A small masked image model, trained from scratch: 145000 training examples.
Rows from block 4 of the encoder of a small masked image model, named by matrix and row number. Rows with one number within an expert belong to one neuron, the router's apart. Each number is 128 + 24 x the weight over its row's rms, rounded and kept within 0 to 255. All counts start at 0. Numbers have three digits each.
After each expert's rows are labels from the 100 images, of 14848, where the router gives the expert most weight on average: "top examples" is what is common among them. Only what is clearly more common there than usual is listed. The data: rendered roads seen from a driver's seat, with toy cars, trees and houses. In brackets: how many of the 100, against the usual share in percent.
# router: router (encoder.blocks.4.mlp.router.weight, 8x320), inputs 0-79
# up: expert up (encoder.blocks.4.mlp.up, 8x80x320), inputs 0-79
# down: expert down (encoder.blocks.4.mlp.down, 8x320x80, transposed), outputs 0-79

# expert 2
router.2:149098107157104146122137135107135126139143129125139128092100143172110120143035130128130100143129133110108121129150149101095139184121147111163123157145145134138131112121128117119148131134164099145131105147130128123124100201119138121116127138
up.4:129128128125067128128114126008128125130126128129127123126129128129129128127128131118129129128127130128113127129129129126127128126122163150131128129128127128128126131132128121129126130128168128128128127126129127128131127129127127132127127128
down.4:126126128131130127130127130208128128129127128130125122127127135129134130130133127072121123122127136126125127123130129126128129129129132126126178128129128129130126154129128130127128127128034128158125132128118128128128128085103128131129130102
up.5:129130117135128125126129129133134129127127123117128128129082132126118047096126143138117123122123121133128126134136161126145123128119128118127127123120085129181145122153137131125119130125133136132126120128139136086127130122130126124117127133
down.5:123100127116116123128132127133129119144161129112128123128140120143138196132126131127130131132132123052096129116121137125124137120255115115130143129175144126129133134137117104210196115127138093127124157133124161135143153122124128134130161125
up.6:036129128128145128128126137127126149128126127132127128081022129134128127174127129128128127130126128129126126129128128129127131129128128129128123128131125128129126127127127127128129128127129130128128126124129129128126182127127179127129127130
down.6:125126127105213136137129127129122130132127128130134126102125128127122128129127132130128130177099126106130127120126130127128128014129135130130001182117146128127120130121132147131124126129128050121123128128128129126141172061168129129131171130
up.7:128126128078129128129128130127127028128127128005129128128139128128129124130128128128128131129130129129127129126126134128056129128132126159128128128128130131128129126128129127128034128124128128128128127127130127128127128132126126128128128126
down.7:132132101152130127126128135130127136102126129129128128124113127134128126126128128128125127130128127099129167128129127130128127127128126181128126128130127128132125109126132129125000150130128126127126126154126128128058126125127124136129131130
top examples: tree (76 vs 29.5); pine (71 vs 28.4)

# expert 4
router.4:104193153118097160139129082125132108125183078134136125171117129032138104123164110160151157121128134148175118125181119132131133117167126115125113131115127148107124151131132121156115117135115108095133170142098152144152132095123153133136128156
up.4:129115129129131079175128129085137129128128128131114134129067129128196129124126109090129128128129128127128132127129128127124128128182129130129129128128130130110128128128081128124129126129126128132128128151128176128167255127128128114128127134
down.4:130104129127128129133129125131128144128128128122125119128128124130134131128125126132127129194128127132130128126126018122129128145098146128135130127126127127129130132131126133135130126133131129129129131126131128132137000130125126129128128121
up.5:128198126129135129128127128127127191128031129130127125130128129130128132128132129128134125129126129131113128125000127163127130127127128125127123128127128125129128126128128128130158124128126136128128128123128129128130129127128127129131127129
down.5:239215129132162152125129125129131078128106128103130146155140128131129126119115127129127131128089129153129127124234127116121128128130128129128144044048150126128128129129129133126126129124128130131127128128130126125126129130129129128123126124
up.6:068134126000122128131128109130127128127124015122129128128131125128128136126127124129130129126120128129150128115128127133130131128129129128127125128129128124131130128127144128130128126135126128158129124133115125131128129129128102131127126129
down.6:130098113128128130127131131120130134126222062129135132130125129156128127151126128128130136125130136145167129129174131128128119123111131131130128130130125118097130126130123122129153133118139134128111126118131088131128134131122131119201135126
up.7:124255125116126133128129125129129051122131125122128132129255128127129127123129140128128130124126129133126119128131128128127128128130130105124128121124124130131131131125131127126127128131129124131130127131128132148127128127126122128128128129
down.7:128000128127132134128126130117130131128142125127135129128069128133128127128129129130130128131128132127125128128120128131128128126127127129132206104129123124124126133084126127128128129129129129141131125133128127124129128127129126126128153128
top examples: truck (99 vs 54.9); vehicles: two (96 vs 41.9)

# expert 5
router.5:144062130077190075125124155124117122143083134146143155127160100173131115125172139127099131117139117108086133131150141122114121140122105111130131114131105148105113142135100114138141099123124140115147106138126132150145102137107112116155129103
up.4:129129133125079129126129129129130117128127129129128126128165130129132128127127128128125128128138127127121128128120135137128126058128128129123132128125120127128129128128127127128127128128131125124128130130128129129128128126128124127126130255
down.4:131162123128151131134129129121136129157134131124126126125129125127126140021136127128128129114129124121004128134135123153127131163127131123129124128131128128121126128128133019128200126123129128125135125120121139109138139128130127130137094127
up.5:123123135108090131143142128125106140138125107141091168143143135141136156082130135122126127142130056120114130155118144165139109131153131131118108119122127172128112139116188196098122142131125138154112127153120128137129139157132141127112094144
down.5:134115124123128137152123145118124120128138143181255142133132142124116131116130133109131097128134043134118133110132119015122137125137186134142102131134144122137124130090136127130132123122125141129130132126125138115118131134129116142099134106
up.6:125129131129127130128127028126126126128128073128128132132128131161126124122129129130127128124000127127128129126255095128122128128129128120130126125127130140128128131129105255135116125127114196123127084122127129126129130126126000128130128156
down.6:054128128124050195130126057130131125129127128150117128129127129133098130170128129154128128133126133076178129134127128124128128125124125126131134126129123121132129142131153111131127125127129127128121126112128133132058136128128122126126158127
up.7:134126130128129129128126124128127128129129129128128123121128126127255113255129134129123128128129127126129128130183134000124128055124128128128128128129128128125127128125128129136129101128128099094128129132126128126129126128129124130126130127
down.7:126135122134158132142153172115129105129125127137126148138127132129123135133121089142136156134127166118000133130130134136125127138127040138071126120131130133128121137125128120130079128128126095129127125132139127119155218117129133118125110122
top examples: bends left (96 vs 34); vehicles: zero (50 vs 12.5)

# expert 6
router.6:134113159102147115136137135134133112136087144129089110134149095128109145129169109144123151136140121147079111125090161171158131123113108176107166100128118120106113164133127107130137145141132137142132156148134113117116113113116115116133118102
up.4:128130131130127134150128132124123122130128124133131154127123129161129127128128123129129133122128132128190129129127126128129125136131132130188127127127134156127130126126032129129130127126130129128130129129117130128124132133129083127129127124
down.4:129120141128125130128104192129145131126128128123124135128082131132127131125126129125187129130128128123129128133128128130139127128125134147127131126144128132128128128128146128129126124131128127128125165130128123128126135123127128128128164128
up.5:147109176121110110099143129109131115117086098119140142143121127104108111108120064119139148129162109121094152044120165110148155134119127117126153129110154110102141128109075118096135091117090175136139135141139122130136128125127151135170126128
down.5:134128145115126126129126116136128121131136125127133154134135137138119132124128123129115129128114149148125134255134134144124129134117149132117074122158133101125137142120156112146126136151163117128139124140137145163142127122119098119123125122
up.6:128127129137054129128129122110130128128127128128127128127098128129129129129128088129133128116124126130127128129128138129130127014128162129128128127128127127130132128131128127127128130130152216125130128129128128127127126127127128127129128128
down.6:128127126128143130131128126127128128127123142128128126128128127128130127128129128127128128126128128127129128128129121128125128128149120127129129128129127128129103128126122126128129139129129129128129128128128129126128126117127110119129129128
up.7:141117136117127113110139133116129113066083112119135138148104127119109139113126095114126150128161124125098141074118175117140136128129128120129177131121151125115144126107098122096124106125130151128138126139141117110134133125127132145149129121
down.7:133130136119131123128129122133130107130135128129132142131129129131122131126124126133115118112118201143124132221135132138126129130113162127122079126144131103125138131119148123150119137137152116132131126135128118158134129124126101122126125127
top examples: bends right (92 vs 33.1); snowy verge (70 vs 33.9)

# expert 1
router.1:073114113106082126127109134140137147111146131103141110101158160180130087166134148122087098135134141097128133133111122118140139134119163064107106134126143121155127128102105131122115124127122111102103070119163151131113144135115115139102183148
up.4:127124124201080125120129072131129129127132130123129128127128129127128130126000130064153051129112071091131128131154129122126127201133139126129140132123128128128124035057127127124128128117143128126128135128126128119173135129185128125137128135
down.4:083120133128127126125130131129129112142125123130129128129229127127128104128126128127010128132131129130126129132126127128127128139132136130128127129132127128129129129164126136131129128123131129128127130128180129131112128129087132125126119128
up.5:123128117115174122127148126150119128132128124149133071122128164135144190158126142147163152134115128126125113148128132148150135110133093131132138121115087098129149128128130135139110084134119118255127128124132118126118122073121108146128130126
down.5:118081129083163155120107129213070127128127130118136121137084133065117128181147097143118135129121084119143130137141140122135141115112121132125113128086123140125127093129119127100120121130134132124123084116126135094255108128133120181137105141
up.6:125129127127129128123124137129128129126113126128128146129127128128127141140127127116127128128126120129000130126125129149253129130097126128128235128124130127127128126144040126000114128087127128129128134216130127129108125139128133125139130138
down.6:129128125143120106129132132130123136125107120129127109126128119131090127113128126132134134099126128127185111128132125137124124132128136133170133129129122126127130125126151124206128127127128128127127126008126143126145147130128125128120125082
up.7:126126128130127126129130131131127128203127127130131143132129129127166128130127127126126129126131125118124128125131132129127130125137125127129125128129033131129107126125123129127122126124121130126129126127131128129229130127128122129148131255
down.7:125187130127127128104129142133130128126130120112172132126130143128115132127127132129124127204179130127128128131018128111121128133128133135099123124124135128127126126160122005125172127130132132130129216124165126127126130128128131131078125029
top examples: line: no line (72 vs 24.8)

# expert 3
router.3:107181103132108123109134158138123165096074145103131122129164150129130130097147140086131119112093113131143121128052086146122151168123126119095138121142128101147136111119140132147121140138096115167107145129128161141065155114130124119103163161
up.4:128130128128124128128125132131099129184144128131129000131141121073113129127130131125140131128127127125137128127124150126132131129130148130128127224133128121128128128128127133132126062135076136097128133129129037135099128126161127141124135126
down.4:030073125128071118157128141123125133134129154129129154119252129201129146165127121129128123130057119140139127127083142127127126136124136103087128067119126180153129167128127119129124127129127174040129086129121177121124127130128125128134132130
up.5:127132132130122127127129133130129129128127129124127127125128119134127056121129128129130140125132130125129138128121130084131128127141128134171128128171076128121127128129148128125127126109128127126130081130131127131246127239129129106129128128
down.5:123129132127134129117137126115131128133124128120131129126128121183126219152126131121138128128115128132129125128200129129124129129138103128128122115131185087121124133128204133128128120129130146135128136128127130123101125127129135129130128125
up.6:128129117128125125130128134127137133126128130123136131128031122131123127135125114128094152136218121122128138123124130126129128128111129128153135127128128128131129131128088125130128127126096126126132133130211132123102008130130170131132134132
down.6:132048130128113133122120126140127020130118124130128139130129131103130129126126119138130128130132110132133126127130123126125132115156124135036148130134137132128124129128128126127128139118129118127129127127054127129195132136128128132120126025
up.7:125128129129126129125113129122122127128133128135127129133128148131118121094127135125131119128128123128099129130126130131000129129130125128131127131124114127129130121123124129120129135125132134077043127129128137125135130140132130126129128130
down.7:128134129131114123127122074139135124127129128068143129131128125120255114130129132161123131172136128128123120128130110132207128131037125132187129125131129134125130126125121121185118127134128121127126131127124127131128127129115090126113125113
top examples: truck (86 vs 54.9); vehicles: two (67 vs 41.9)

# expert 0
router.0:147099150157147145156129098119119129180128111139126150164137147128142144170149103142166152118130130123214152142120135126138106097134137164134133147106115146140118103134128111104113130121160174108140143101115104120130138119139144133154117109
up.4:126126127128127126149128127170129128128128128129129215128128130129130126128128129106127128126128128128129128129129129082128127129134129130129255128128131129128122128128128118127126138128197091102122125128125128123128129137129137124089128231
down.4:113128132131128081130128099039125120123126128124125125134133125121127132126129142128124131126128125124116122129127129127126129129154130128086061132147133126129108127130128127091121123131123216126129123041137129133129126127132125132128124182
up.5:128125129127114128128133124128127128128128084128129130128128128125128128086127128129129126128124129132094127128148125126127127128129130128127128126128129128126130128126132129128126128128127127128128128128141131128128049130128122128115130127
down.5:128129135049127128127128129127128128155128127128128128129127128128128129129128128127101128128128127128128128128127128128128082128128128128129128128128128128128129128128129127129128128128128127128129129128128128127128127128128129127127128128
up.6:129129127128128082128127129110129224129093128129128128127132127109128130129127127060128137148157113125128128127098140121130140127129063127119164177131129126127048126129128125078128124024129128092128129128129120127031123158130182129128128127
down.6:132121128127127149131128132130125128126147133124127127127128126127149115128128130129129126109129127125127128083245126128115129128133129134230127128128127131128147128128129130129114138129121114129129125161129127129164164127138063130161136120
up.7:128128128128130089122129129136135126128130130128128126087095115125128125128125123050128126194123131128133127128210127117129129128128126128129127131131126131122125054130126129127128146127119127129126065128128130126128128128131125132128128127
down.7:154129127130131121129126128127125128116130128133127127155154133116127129161129129132128131126129116130127126127185127131126132127130129174128068119128128132129102134119129081119123098157129130130129128123127054130130127000115117128128124127
top examples: double yellow line (86 vs 24.3); vehicles: zero (40 vs 12.5)